Weights of a small sound classifier.
Model: 1.94M parameters, mfcc input, arch tdnn, norm batchnorm, activation mish, depths [14], widths [256].
Data: 78125 training examples, 81.1 epochs.
Rows from block 2, named by matrix and row number. Each number is 128 + 32 x the weight over the matrix's rms, rounded and kept within 0 to 255. All counts start at 0.
# conv: width-3 conv, dilation 2 (model.blocks.2.conv.weight, 256x256x3), inputs 86-128, a 3 kernel for each
conv.136 [155 122  66  73 168 155 150 120  37 126 158 109  97 138 111 192  88 146 106  85 174 100 149 120 127  63  88 116 144 122 108  90 107 160 124 103 164 123 138 149 155 119 164 101  83 136 133 162 171 173 141  80 184 144 121 160 162 140 164 125 182  84 153 184  72 165 128  98 167  64 145 131 121 168 121  87 197 155 185 162  98  97 104 113 143  60 144 130  97 137 137 121 103  70 165 131 125  58 143 176 172 132  95  90 137 155 166 101 100 150 150 107  64  97 130  42 175 149 199 153  96 150 133 107 140 122 108 138 136]
conv.137 [137 150 137 106 200 121  92 182  81 107 188  81 183  87 114 163 149  88 126 120 113 126 113 131 107 109 143 113 122  98 105 138 155  88 132 103 136 115 216  63 179 142  96 138 139 132  90 151  95 156 150 166 165 116 135 215  91  95 131 147 126 190  35 152 108 110 196  88 110  88  23 190 120 120 107 155 139 191 140 113 118  94  87 167 154 125 119 143 145 127 114  91 121 180 131  96 121 155 150 161 116 109 146 159 119 162  72 128 114  68 146 100 150  78  84 121 181 104 116 141 108 139 146  38 167 148  98 105 200]
conv.138 [100 196 112 106 121 138  56 196 117  63 164 149  76  88 142 114  94 120 108 106 179 172 102 117 132  95 146 138 137 139 103 123 101 145 110 161 121  86 168  98 103 108 124 150 119  99 160  98 108 189  38  75 125 124  63 160 139 167 127 128 162  67 138  84 168  98 107 108 126 109 177 130 146  76 100 143 139 123  99 167 125  82 177 138 146 102  88 126 151  71 146 171  61  86 142 113  67 188  96 116  83 145  83 193 147  90 173  79  63 152 126 113 148 135  84 205 104 135 114 159  63 114 178 171 122 152 119 144  70]
conv.139 [114 139 139 102 116  88 138 120  86 119 121  62 143 157 116 101 121 135  76 145 155 101 133 161 127 199 187 161 149  77 160 126  63 114 111  84 107 129 129 176  63 134 156  86 128 139 106 126 124 105 169 139 119 117 151  95 126 170 136  83  52 132 100  58 124 201  90  87 101 144  56 162 113 146 133 112 130  83 159 170  55 164  85 181 100 101 140 144  63 167  99 120 152 158 115 128  79 127 140 177 113 131 125 122 144  98 161 112 131 115 138 124 128 130  91  85 158 159 107 120 139 139  73 128 159 127 137 110 204]
conv.140 [102 121  83 158 145  74 119 128 111 162 129  78 145 154 162  74 122  95 123 150  86  85 112 135 141 128 123 151 149 138 100 158 121 152 170 112 121 187 106 166  84  60 160 126  95 145  82 161 145 102  37  96 151 183 121 127 105 121  73 160 188 105  80 130 152 122 128 144 178 124 131 117  72 117 108 133 133 107 100 136 123 200 112  96 217 145  41 144 141  96 149  80  96 153  96 161 171 190 122  89 112 151 193  88 185 114 148 160 101  91 123 134 191 150 132 104  90 127 120 110 168 111  95 141 129 104  83 142 103]
conv.141 [155 125 151 131 116 135 131 141 180 131 168 134 106 108 146 150  74 148 156  68 139 163 112  90 118 179  98 148 136 121 120 138 127 144 115 117 152 131 150 119 172 122 112 119  86 109 186 173 106  48 149 145  94 124 108 139 147 120 151  95 133 131 173 139 146 121 128 202 123 139 152  92 149 131 135 106 118 120 113  81 137 107  52 129 114 105 155 116 175 116 121  73 115  40 214  96 132 111 176 105 167 121 113 128 162  80 111 151 160  66 122  98 111 122 154 140 161 142  48 102 109 180 139 176 126  43 178 148  81]
conv.142 [ 86  82 223 122 134 140  99 115 150 144 135  64  84 126 200 151  99 134 124 160 122 113 202  60 144 165 116 103 166 130 132 147 161 129 150 129 121 166 133  89 124 126 114  84  61 122  96 169  76 190 154 153 105 118 115 140 132 115 110  93  91 177 125  52 109 201 112 137 190 128 188 134 103  97 235  87 214 111 121  96 213 102 180 105 152 122 143  84 175  78 123 105  90 106 116 144 108 164 175  97 128 107 100 122 140 137  97 109  82 162  70  95 112 104 125 200 123 146  99 158 118  99 174 112 131 112 140 164 121]
conv.143 [124 125 135 145 121  75 118 129 104 105 140 163 117 157 137 165 119 126 110 127 138 115 127 129 156 150  72 122 116  86  73 138 157 127  96 120 135 153 139 122 132 116 183  71 136 113 130 116 194 129 151 164  75 116 161  99 132 146 110 160 134 182 148  94 126 101 103  81 125  90 171 137 154 108 120 101  83 122 179 112  92 165 107 134 135 119 109 152 121 117 139 149 184  91 116 179  98 158 142 135 142 126 118 110 132  70 165 156  77 213 155 154 106 100 154 104 142 135 107 131 162 172  61 135 118 151 163 139 197]
conv.144 [158 150  79 117 107 161 183 121 105 152  99 168  91 173 126 196 129 109 154  95 108 118 115 168 155 115  93 165 181 119 111 129 140 153 139 110 116 150 153 179 162 102 126  95 145 147 148 105 126  95 109 116 132 164  76  74 102 127 119 129 149  90 155 120 182 114  84 151 193 151 147 133 124 134 115 114 116 165 169  89 107 141 168 108 144 117  76 113  86 189  63 215 207 116 144 162 153 101 100 120 124 126 103  62 151 197 112 149 122 114 100  90 145 168 108 106  57 140  99 131 149 132 149 125 169  61 168 108 108]
conv.145 [195  78 193 149 164 101 133 148 126 128 152 158  71 127 140 138 168  84 126 121  79 127 106 102 107 152  84 133 112 151 114  63 133  80  97 153 101  91 168 115 143 116  74 170  87 117 147 129 130 144 162 140 125 154 140 113  75 191 126 104 156 182  97 130 134 148 103 108  97 106  97 127 131 121 164 120 175 101 159 133 124 127 103 161  60 113 184 154 182 106  71 103 107 140 119 118  93 129  86 129 190 104 124 161  75 133 128 148 131 140 119 175 163  38 148 159 132 121 133 137 119 104  88 131 145 138 181  95 149]
conv.146 [176 130 117  42  91 209 124  79 164 133 211 159 140 149 122  93 174 143 173 116 160 147  94 116 188 104 115 154 185  86 149 117 111 150  48 170 150  88 133 141 158 106 149 130  90 120 181 127 110 117 137 133 132 139 173  96  84 108  98 143  80 117 174 154 164  57 124 129 118 120 165 109 165 174 109 120 145 109  84  99 182 107 181 176  98 182 144 145 116 130 116 123 154 114 139 151 164  92 103  92  94 117 116 126 133 127 140 102 124 125 147 124 150 125 193  67  96 140  91 203 151  83 139 156 125 159 104 129 141]
conv.147 [170 172 102 129 117 128  96 132 119 169 102 166 127 116  39 138 110  87 150 132 108 120 127  97 177 134 100 172 129 126 164 161  87 167 107 221 123 140 136  92 108 111 124 201  98 159 158 130 152 147  81 185 153  96 118 150  80 132 155  88 134 133 118  90 145 166 103 178 121 108 167 134 111 139  97 138 139 133 153 189  62 119 107  88  87 186 124 155 122 150 155 110 156 112 174 118 121 128  94 125 199 134 105 172 112  67 128 142 118 105  76 122 130 101  69 140 148 103 144  92  97 124 137 106  95 110 129 148 102]
conv.148 [ 93 143 136 179 163  65 131 136  99 136 164 149 152 175 111 152 135 101 107  90 160  85 135 127 132 137 132 131  87 140  99  97 177 165  91 145 160 118  88 135 122 140 138  89 120  42 101 126 137  91 114  89 129  94 113 154 105  86 186 131  75 111 126  81 110 184 174 158 113 192  73  98  98 113 113 184 108 175  92 175 121 127 106 124 175 102  72 142 117 134 120  72 192  95 143 146  92 112 119 111 225  57 200 125  76 115 115 103 119  97 113 108 157 116 163  57 154 137 129 135 152 169 119 179 166  68 146 138 124]
conv.149 [146 191  99 147 128  82 105 113 143 162 122  89 151 139 169 102 149  84  89 137 176 126 111 149  95 110 120 187 125 120 138 130 109  94 158  92  85 117 160 191 124  81 139 117 150 105 128 140  98 157 153 135 118 108 133 147 155  87  73 165 103 125 147 156 138 145 134 122 157 118  98  92  86  80 203 126  95 148 150  69 128 176 119 148 150 115  71  93 183 139 128 113 122 134  87 175 183  76 154  90 147 128  93 137 112 135 136 220 148 123 146 177 100 101 106  95 129 193 120 121 202  97  81 178 140  98  50 165 177]
conv.150 [141  59 111 161 133  74 112 190 134 187  46 107 154  76 104 115 121 106 103 128 160  91 183 151  95 144 131 104 122 122  90 161 161 160 175 132 116 183 132  96  90 115 101 127 142 135 138  98 116 143  81 111 117 158 122  84 143 137 128 151 149 138 118 100  84  94  74  99 141 143 131  95 138  83  88 124 140  94 139 165 143  90  97 156 183  85 102 115 114  83  84 124 144 128  92 206  80  96 130 117 103 101 157 170 107  82  96 127 164 148 118 133 131 131  63 134 124 165  93 138 104 156 139  32 143 149 172 183 138]
conv.151 [160 134 131 140 142 120 108  75 115 164 152 103  88 153  84 168 147 127  91 100 157 155 112 147 102 115 112 164  60 120 170 115  71 186 118 120 121 116 117 175 125 125  69 137 116 137 109  85 178  68 112 101 123 116 138 106 141 130 122 133 117 152 130 128 158 106 129 115 169 158 152 150 141 112 131 166 140  99 141 131 139  47 139 180 131 164 149 136 121 177 158 134  96  90  98 183 132 115 151 123 152  77 116 112  86 101 161 133 115  80 121 118 136 156 117  84 135 142 127 128 138 134  84 128 128 101 103 116  99]
conv.152 [152 112 105 127 138 136 143 138 119  69 217 123 163 101 117  58 154 113 215 128  68  65  93 187 140  46 151  89 123 156 127 121  72 107  74 168 141 117 143  97 110 135  76 155 191  72 106 160  56 150 145  75 188 122  98 164 117 148 124 114 112 134 151  92 163 162  85 154 101 177  96 106 180 104 127 112 159 101  99 151 130  95 182 128 191  70  97 139 156 122 176  78 143 112 131  98 140 134  75  77 148 162 129 113 105  74 174 154 103  87 167 150 114 133 118 190 104 152 132 109 110 134 140 118 172 105 105  97  92]
conv.153 [139 129 112 107 128 134 143 117 118 129 165  65  69 126 124 125 148 144 132 115 108 133 164  79 132 137 164 116  98 148 128 124 108  83 147 169 168  74 106 159 105 124 149  91 106 144  42 178 180 153 116 112 119 148 100 155 143 160  82 130 107  99 124  90 139 161 124 182 110 100 122 113  76 116 168 124 160  99 153 182  99  92 164 113 163 152 112 130 112 131 139   0 222 113 137 159  82 145 154 127 133 139 116 187 104  38 135 151 100 119 141 125 156 106 187  47 228 118 134 138 144 127 111  93 103 108 127 162  98]
conv.154 [105 146 145 111 120  77 126 104 170 154 111 111 121 142 105 112 150 169 106 191 123 116 124  82 169 152 104  96 159 153 142 174  58 123 198 144 112 104 130 117 107 127 108 132  96  93 115 139  97 179  83 114 148 152 163 124 100 118 156 152 149  91 108  87  98 168 108 154 138 191 179  92 134 169 151 150 117 111 136  96 110 135 141 142  93 156 177  88 125 136 107 132 148 168 105 115 112  89 171 147 200  95 126 143 106 130 135  86 157 148 153 186  75 147 149 122 199 153 115  73 140  92 166  92 108 136  69 128 151]
conv.155 [138  74 110 131  92  95 139 147 148  76 139 128 110 126 122 147 153 126 122  97 178 135 145 143  94 125 134 106 122 150 101 143 128 106 219  94 166 117 131 113 124 141 122 137 177 187 140 144 144 191 115  98 106 125 109 125 105 130 126 124 130 166  76  74 138 142 148 136 129 168 104  62 127 125 139 138 127 113 156 150 147 126 122 101 197 130 153 134 110 148 170 147  95 159 104  81 154 133 140 104  89 175 140 131 180 157 119 119 134 116  93 116 141 120  69 100 164 127 150 168 130  59 126 126  95 184  91 133 104]
conv.156 [ 83 139 126 132 139 141 101 131 149  89 104 182 115 164 164  95 139 123 127 158 138 137 150  90 140 135 114 101 137 135 152 130 128 149  80 161 105 163  52 110 112 178 115 157 154 117 127 148  68 118 126 146 139 119  78 181  88 170  94  89 143  90 144 122 121 122 114 171 129 197  63  65  79 113 141 178 129  64  90 163 117 131 145 115  84 100 110 219 130  85 103  84 134 129 157 126 127 141 135 165  93 106 127 187 115 165 151 138  69 127 166 101 105 165 198 200  24  94  88 133 109 122 158 189  99  27 104  86 138]
conv.157 [120 231  73  98 133 158  95  85 157 169 146  97 201 128  94 149 145 111 108 143 140 106 141 113 157  77  95 136  84 160 113 138 117 134 155 171 133 127 131 104 140 122 145 177 129 133 108 171  95 133 170  99 135 174 116 136 179 178 122 101 212  97  56 114 150 117 102 177 104 132 139 142 175 110 102 159  90 196  57 159 133  62 207 116 118  94 155  56 191 105  35 115 255 124 169  85  86 176  88 120 144 133  25 167 161 138 105 118  93 196  94  96 202 147  92 139 148 172 158  16  65 148 168 152  87 204 104  74 170]
conv.158 [111 118 119 150 121  90 104 129 137  43 127 148 135 107  98 124 115 103 117 162 130 130 175  98 105 137 116 124 123 111 117 140 158 162 126  81  60 126 185  59 143 110 122  95  67 131 114 146  81 155 160 146 144 138  99 120 131 105 135  94 120 112 170  72 164  95  87 149 156 127 149  64 120 111 156  40 156 150 105 134 168 116 191  79  84 124 101 101 135 119 132 159  32 118 134  99 124 146  88  94  53 153 105 126 103 122  96 164 211 132 121 153  92 155  97 149 127 178  40 118 117 118 105 138 106 157 117 142 158]
conv.159 [155  93 120 112 163  77  99 119 150  85 110 109 145 130 118  98 160 128 106 121 109 208 111  99 177 128  50 120 132 159  53 156 244 127 136 108 159 158  97  48 189 135  84 146  83  85 170 122 115 131 173 134 144  93 160 116 119  98 196  71 151 147  82  89 132 180 160 126  83 106 116 159 162  70 134 130 104 134  51 107 216 112  87 141 156  93 126 108 130 154 142 214 141  84 158 158  86 132 155 166 146 122 133 106 154 125 123 196 143 181  90 149  93  88 112 185 123 104 146 120 158  92  85 115 129 131 251  64  97]
conv.160 [117 140 127 119 157 159 158 167 101 166 100 108 158  94  95 112 120 151 129 111 138 131 180 144  64 140 122 139  97 120 137  96 171 211  88 110 110  85 143 129 124 120 122 116  68 106 140 146 152 143  85 170 184 128  89  92 155 125 146 162 127 112 132 130 154 135  88 151 209 122 113  86 116 139  65 117 187 176 190  71 178  98  50  85 129 141 131 152  57  69 109 197  75 166 150 167  92  79 193 148 144 129  85 145 154 166  94 137 100 115 203 169 135 111 141 150 179 172 125 116  99  90 130 199 136 164 133 159 175]
conv.161 [114 105 104 164 152 119 104 124 111 187 134  92 124 101 122 132 127 149 140  98 162 153 156  77 179 146 145 108 130 143 117 135 134 142 125 101  72 112 146 122 126 139 155  75  59 131  87 115 172 150 122 122 163  79 198 104  60 144 167 103 113 101 127 140 148 105 136  94  61 119 141  65  95 120 157 101 114 156 128 144 111 190 110  73 175 142  75  83 155 148 104 149  92 194 148 118 195 134  68 122  93 165 135 141 123  27 106 108 175 119 144  59 157 147 134 154  87 144 114 154  51 151 150 141 158  81 134 137 124]
conv.162 [195 126 126 100 163 168 111 151 145 168  55 140 179 104 101 194 141 134  80 127 141 148 139  85 139  93  74 189 119 125 140 131  92 120 129 168 125 147 141 151 120 155 150 153  57 139 214 131 122 173 103 151 142 100 141 147 135 122 127 150  89 145 139 130 118 161 156 148 124 167 155  91  86 114 164  89 122 131 150  83  76 149  70 170  79 140  96 128 104 145  52 186 122 119  98  76  86 102 134 138 100 118 113 140 131 129 168  99  70 147 120 195  63 126  89 173 155 107 161 103 128 131 137 130 160 121 204 109 147]
conv.163 [123 150 131 137 121 140 133 133  72  82 179 185 128 156 129 144 119 123 150 127 117 104  86  97 109 197 141  59 103 137 132 192 113 135 141  66 113 110 119 129  90 140 120  87 128 121 137 148 145 147 152 137  95 127 164  75 125  98 144 160 157 144  98 114 104 151 123 134 148 131 161 105 105 153 105  88 128 170 161  84 100  98 108 111 115 126 139 150 162 142 129 131 214 141 166  94 102 139 107 161  95 166 118 110 115 107 102 131 139 153  63 142 123 163 135 143 150 138 103 109 113  89 160  91 145  30 126 141 139]
conv.164 [167 182 117 192 136  88  98 123 191 166 157  68  81 178  97 177 157 114  32 144 129 199 107  92 180 131 107 169 100 131 116 115 173 141 148 119 108 161 144 120  89 103 163 159  69 141  90 105  97 118 183 185 114 111 141  70 107 158 132 185 211 111 110 120  75 123  85 126 139 136 125  88 112  78 124  68 154 102 117 124  57 164 127  80 131 103 122 146 125 176 102 129 108 135 154 114 143 111 143 108 134 206  91  83 198 134 110  92 136 143 140 191 105 102  71 161 142 111 144  39 105 126 102 113 136 132  66 118 169]
conv.165 [156 132 100 144 152  94  46 129 131 137 172 112 119 120 153 148  84 170 119 107 137  83 108 161  78 140 143 102 175 140  73 138 164 148 110 130 146 147  82 115 117 104 107 101 147 110 190 136 134  90  99 158  85  83 141 111  61 134  77  94 131  91 108 103  96 146 108  92  84 119 135 149 147  97 116 128 139 128 102 123  88 156 164 177 119  90  76  55  94 128 161 206 105 139 109  47 111 123 116  81 157 124 103 153  76 158 165 114 179  86  93 118 138 150 138  68  71 161  99 107 102 160 135 117 103 110 136 135 111]
conv.166 [111  85 202 137 118 125 173 114 129 144  58  97  96 139 109 144 131 153 132 105 180 126 100  60 134 128 167 138 115 115  77 152 113 122 122 118 102  94 137 135 116 133 202  79 119 164 165  95 121 153 148 165 106 164  82 112 161 128  87  95 166 120 146  55 121 212 142 136  89 114 137 153 110 153  85  84 186 120 109 135 163 167 142  69 175 134 137 151  72 213 117 147  84  82  90 164 111 112 132 128 157 134 132 146  86 190 122 172 106 109 151  63 131 104 158  98 128  71  94 175 181 129  92 198  95  97 123 128 112]
conv.167 [106  95 119 146 129  44 143 159 103 164 136 163 142 128 102 123 134 160 160 144 114  83 110 143 154 164 123  91 129 115 126 117 122 158 140 131 157  71 140 126 161  93 129 116 128 163 161  76 133 126 117 127  97  89 107 102 142  84 177 166 165 140 125 109 117 116 130 100  88 122  98 128 168 131  52 161 122  89 117  86 137  91  68 173 147  89 102 154 148 120  88 158 112 105 121 111 120 122 141 137 133 110 130 142 101 104  69 122 165  99 118 122 178 125 164 154  82 118 100 122 104 146 122  70 112 195 165 108  87]
conv.168 [111  65 149 120 135 161  76  85 181  97  51 156 101 110 146 134  71 137 155 116 147 167 116 183 137 125 120 137 118 165 179 111 133 145 168 176  91 126 149 164  95 128 153  75 126  87 105  71  97 120 145 121  95 135 124 165 179 132 112 101  50 115 121 114 104 153 117 135 157 112 102 173 116 123 123 115 161 152 131 164 136 146 140 173 149 121  94 147 166 146 147 175 146  97 111 136 166 162 123 136 132 140  75 154 156 112 130 160 131  73 136 105 153 124 108 165 102 103 115 186 173 148  98 158 153 111 120 126 189]
conv.169 [105 140 129 157 129 157 127 124 140 125  86 160 146 124 108 146 142 108 131 175  84 153 161 126 130 120 176 159 158 127 107 146 132 116 221 118 111 114 161 137 116  75  90 140 118 119 139 153 142 136 179 176  98  48 140 100 150 120 137 125  72 125 119  79 194 107 187 133 111 181 158  43 123 133 100 179 139 122  91 116 191 141 120 153 118 126  78 137 101 181 164 108 108 123 140 124 126 101 140  70 130 157 134 141 165 154 154 121  95 139 107 168 131  85 126  89 151  73 204 120  88 160 111 124 153 132 129  80 214]
conv.170 [151  72 116 148 167  15  95 149 141  79 191 159 127 131 114 121 157 162 128  96 136 138  93  35 105 190 132 151 152 161  91 160 109 136  96  93 137 143 139 117 107 120  61 149 192 116 138  90 133  85 169 111 152 104 109 149  83 139 153 102 119 173  78 118 123 136  98 165 121 140 111 188 127 134 154  65  97 156 126 144 191 107 139 145  91 151 118 127 142 119  68 176  96 165 139  90 120  49 168 140 134 146 131 168 114 166 152 119 171 146 123  57 140 148 119  92 153 142  84  72 132 165  75 133 141 144 212  94 107]
conv.171 [121 126 203 128 115 106 107 180 112  90 150  79 133 116  87  51 134 141 117 160 186 111 106  88 222 109 114 138 132 107 118 122 159 162 135 143 150 142 181 144 132 146 114 105 163 197 121  95 189 175 114  87 148 123 107 112 150 101 161 170 125 123 151 110 175 140 124 165  70  77 153 176 124 158  95 126 110 116 115 141 114  92 111 128 123 138  59 125 154 107 138 126 172 152 130 156 106 122 148 157 193 141 116 130 101  96  93 133  95 149 130 136 115  82  98 151 137 129 157 110 174 147 157 129  83 167 135  61 201]
conv.172 [131  95 133 142  98 127 139 109 116  94  82 119 120 104 150 112 127 119 124 195 146 161 117 134 148 157 114 163 116 131 171 125 162 177 245 100  85 152 105 167  93  46 121 148 113 108 163 167 174 110 171 119  98 130 172  96 131 118 161 154 115 109 139 138 158 205 200 148 128 143 103 144 123 122 147 135 181 110 123 130 167 183 114 158 143 143  94 137 171 111 134 160 130  69 139  66 162 148  95 164 145 109 155 120 106 156 145 134  65 138 137  88 135 142 110 135 156 163 150  67 168 137 121 128 142 146  36 186 166]
conv.173 [ 88 137 149  90  73 145 144 162 101 121  86 156  64 142 101 247 134  62  85 124 162  93 193 137  78 127 136 116 126 154  76 107 137 136 103 116 149 131 145 124 155 103 175 154 129 101 132 126 102 179 138  93  94 157 154  96 153 147  80 175 233  87  37 102 155 148  59  96 201 131 130 131 114 106 174 144  89 122 180 179  28 101  82 130 168 112 120  85 121 160 148 139 104 112 152  69  55 124 144  55 157 149 158 168  51 166  91 112 237 125  57 116 134 145  86 117 132  71 155  98  70 134  93 154  97 124 101 133 124]
conv.174 [ 77 127 115 195 107 122 149 140 138 138 145 103 104 128 153 152 153 105 129  87 134 116 152 174 134 165  99 169 169  70  99 121 140  97 113 126 148 137  95 132  59 127 105 151 116 150 105 177 114 145 134 136 144 148 131 102 148 127  84 133 119 119 186 163 129  75  99  96 160 119 204  90 152 194  85 153 114 116 215  53  88 169 153  61  93 190 113 122  99 147 158  83 138  56 169 168 165 119 112 104 135 143  96 151 127 205  99 107  89 137  61 138  91 150 162  68 145 106 151 109 158 150 109 127 135 124 107 173  80]
conv.175 [142 130  99 177 116 128 111 124 142 120 147 114 141  77 146 144 123 136 164 126  91 115  92 212 157 117 110  44 161 198 115 133 160 176 161 148 128 104 146 112 170 124 156  91 101 131 156 138 166  98 164 127  69 133 115 174 156  56 139 180 119 109 119 102 115 132 120 131 136  96 117 129 109 182 112 112  98 132  93 159 132  90  89 105 102 116 121 128 126 114 152 129 129  98 122 148 160  86 160  98 142 147 148  59  75 147 138  91  99 112 121 146 125 175 155 115 103 167 155 135  85 141 122  67 129 162 110 186 112]
conv.176 [ 82 154 114  97 122 139 100 141 111 147 122  13 100  83 131 124  58 110 113 115 180 180  73 124 154 119 101  63 139 123 151 163 109  60 126 140 158 180 112  63 157 149 126 143 116 147 107 133 146 135 104 136  84 105 126 143 142 109 129  85 112 122 139 101 107 149 134  71 107  83 113 174 103 127 148 170  67 124 193 110 132 157 164 127 138 140 111 158 103 128  96 179 140  87  78 169 116 114 173  91 176 140 134 163 107 160 138 125 142  74 114 142 154 162 123 131 163 160 116 116  56 185 121 145 177 129 114 205 104]
conv.177 [121 154 145 162 105  93 112 129 143 145 101 143 106 142  51  98 155 174 130 148 134 138 117 113 194 126 118  79 183  94 114  93  82 127 144 122  93 104  92  91 120 144 202 152  81 116 141 143 142 135 174  81 125 130 105 191 120 123 149 136 102 112 111 132  79 157 117 125 164 108 114 110  79 145 175 120 127 116 113 148 105 125 128 164 120 141 186 140 107  33 162 185 126 131 115 113 116 120 179 155 115 156  91 143 119 144 167 149 149 161  81 131  76 111 168 109  72 125 144 134 102 157 141 174 110 104 110 140 140]
conv.178 [150 104 131 124  53 168 107 132 147  94  92 174 110  79 144  71 105 120  84 143  87 150 138 154  73 104 140 138 152 103 183  80 188 144  79 116 129  81 127 122 108  81 157 183  85  89 114 172  73 132 133 120 115 148 134 184 131  91  93 200 131 186 102 109 177  95 165 139 126 106 158 149 130 140 153 101 153 174 114 155 149 110 133  83 144 134 124 106 101 121  94 171 141 141 154  56 101  98 150 102 131 105 139 140  31 147 156 104 113 122 161 136 102 128 121 153 131  99 109 108 137 129  94 106 119 133  65 135 175]
conv.179 [140 107 113 105 155 123  91 125 169 126 146 102 220 157 102 175  99  77 144 183 108 110 139 172 129 113 171  94  92 175 116 185 105  99  79 162  92  99 139 144 143 113 109  57 209 169 180 121 153 100  74 174 136 129 145  70 168  90 119  71 129 131 132  78 123 143 155  96  81 152  47 173  83  92 168 183  52 138 142 171 119 133 167 141 106 128 128 138 107  94 119 103 166 109 126 113 132  73 121 116 195 153 159 151  61 187 116  97  93 120 104 118 154 140 131 131  95 192 198 138 100 107 150 174  58  86 139 130 135]
conv.180 [109  97 157 140  89 128 132  98 130 162  83 119 146 193  70 132 200  91 167 176 130 154 115 143 159 107 187 137 116 142 191  74  91  93 102 192 118 139 182 103 103 136 134 121 106  91 134  96 146 130 138 130  53 119 139 107 154 121 105 130  59 158 122  91 128 139 126  81 172 130 136  88  80 181  56 162 111 111 172 121  73 171 116 119 116 167  92 128  89 148 175 128 114 138 131 110  82 167 142 130 124 108 108 137 130 255 148  42 148 128  53 101 123 143 143 129 147 105 144 146 178  61  98 194 108 117 147 134 120]
conv.181 [138 126 177 114  91 117 141  72 154 130 151 111 147  79 174  99 151 159 133 152 120 165 153  71  84 129 184 112 150 125 161 136 162 143 112 145  78 160 110  81 163 145 237 102 100  88 160 143 147 138 133 102  99 124 108 151 102 105 152 130  98 123  75 174  90 113 117 173  97 171 122 100 119 137  91 186  98 144  94 117 103 144  83 154 133  94 211 123  70 164  83 162 131 108 183 145 156  61 143  91 105 196 129 174 160 127 155 155 138  97 112 182 100 119  99 126 159 149 162 129 123 103 189  95 147 125 134 116 111]
conv.182 [ 81  69 129 135 136  24  82 101 154 126 140  94 126  75 143  94 136 112 138 131 142 138 132  96 108  81 107  96 200 131 162 166  97 126 156 155 111 156 108 115 141 121 138 114 121 127 148 107 168  88 147  44 155 155 107 153 125 135 119 116 134 190 165 171 165 110 117 119 147 125 113 172 129 176 128 163  72 112 149  80 119  88 131 131 140 126  88 117 152  90 171 184 119 105 171 184 154 120 166  77 165 161 122 135 139 156  84  92  93 174 132  89 117 139  97 125 128 160  86 108 124 119 139 147  70 120 112 161 106]
conv.183 [192 128  77 174 111 116 109  96 119 181 154 116 133 105 128 159 140 162 118  80 111 136 135 107 146 105 134 135 120 108 119 102 183 108 160 179  96  84 140  73 164 123 145 151 152 151  92 158 102 135  98 153 176 133 139 118 184 125 136 101 144 117  77 133  63 186 154 134 147 111 115 192  75 108 129 148  96 131 155  93 147 153 188  96 118 140 161 119 118 111 177 150  94 119 141 114 123 166  73 117 116 163 137  97  84 128  96 138 144 108 139 107 121  63 147 121  86 201  81 164 118 172 123 146 193 109 120  71 137]
conv.184 [108 128 156 159 123  79 132 156 108  92 149  81 135 152  37 166  95 143  96 147 182 132 152 151 112 126 142 142 103 161  74 154 189 128 146 125 183 112  99  74 109 114 140 110  69 118 137 106 138 143  75  84 132 127 106 152 163  86 161 151 190 132 120  42 116 150 147 121  89 196 132 123 108  99  98 129 111 188 190  88 158 176 100 134 104 109 144 131 136 117 113 113 136 193 163 145  55 151 143  82 157 148 136 160 102 148 112 139 152  82 109 114 127 135 139  74 164  53 188  97 154 155 107 105  84  91 161 149 144]
conv.185 [ 81 125 132 104 173 178 142 152 140  75 121 206 139  91 122 130 144 132 128 154  99 144 122 129 183 101 128 158 130 118 126 146  86 138 125 135 169  70 126 129 181 105 171 122 107 103 156 160  85  89 172 107 174  87  81 151 108  83 108 189 137 126 126 159 145 162 151 197 105  91 131 107 153  85 114 150 111 131 116 112 177 119 146 126  51  94 116 113 121 112 134  96 195  63 151 104 100 166 114  51 129 176  77 140 105 109 149 144 114 128  96  95 136 121 106 128 108  69 172  74 117 102 102 148 127 156 133 164 138]
conv.186 [157 135 108 126 179 138 170 123 125 106 125 131 126 128 119 158 118 126 104 105 148 158 127 107 139  73 116 142  96 118 125 106 139 151  84 118 131 157 136  92 148 138 149  98  89 123 103 130 114  70 148 138 124 107 140  99  95 214 148  75 128 159  59 112 121 102  80 155 116 101 115 115  58 107 182 165 102  95 181 148 129  99  78  74 161 119 162 130 149  84 170 100  87 133 119 146  67 112 133 193 133 104  93 104 137  77 132 113  74 128 197 131 151  35 105 127 106 158 147  96 136 135 143 120 146 148 141 168 138]
conv.187 [159 133  83 131 123 114 119 154 129 101 161 108 136 156  85 101 111  93 108 150 140 141 160 120  97 161 108  63 109 209 184 129 147 118  95 152 153 150 188 129  84 111 120 118 155 115 137  87 189 112  87 109 100 153 138 149 119  67 103 139 113 114  82 107 114 120 126 138 151 147 144  84 137 135 119 129 179 143 153  74 103  83 138  88  63 133 123 136 100 161 176  76 134 174 137 129 112  95 147  94  94 133 121 125 125  50 102 156 133 152 112 136 104 148  95 145 160 149 123  70 125 116 153 146  96 142 187 177 138]
conv.188 [ 70 152 112 102 168 135  75 133 128  86 176 164 139 156 129 121 205 153 151  91 162 157 144 112 192 190 102 156 119 122  95 109  96  90 126 101 108 175  94 130 128  99  93 124 122 157 134 133 130 108 172 135 144 122 123  96 156 128 134 140 100 143 130  59 108 124  57 142 184  92  90 120 171 144  66 115  89  51 117 153  44 122  72 158 105 120 118 101 188 131 124 171 139  95 104 144 161 119 101 130  67 201 178 112 118 133 105 100 160  85 158 123 143 191 167 144  81 107 106 128  75 150 117  52 181 136 137 120 143]
conv.189 [142 127 157 133 114 126 177 100 113 164 123 149 184 105 156 137 170 101 133 105 121 121 108 109  51 140 155 111 120  89 185 106 130 111 175 135 110 157 183 167 108  82 142 127 132 156 128 113 138 152 101 112 132  96 155 170 137 156 139  82  97 111 119 122 135 161 134 120 122 113 144 160 140 146 112  97 147 134 107 173 150 136 100  90 129 165 151 151 116  94 104 143 162 112 148 127 147 118 137 156 101 130 128 136 159 173  93 131 140 111 105 162 107 121 104 180 144  88  80 150 129 147 168 115 104 115  93 142 182]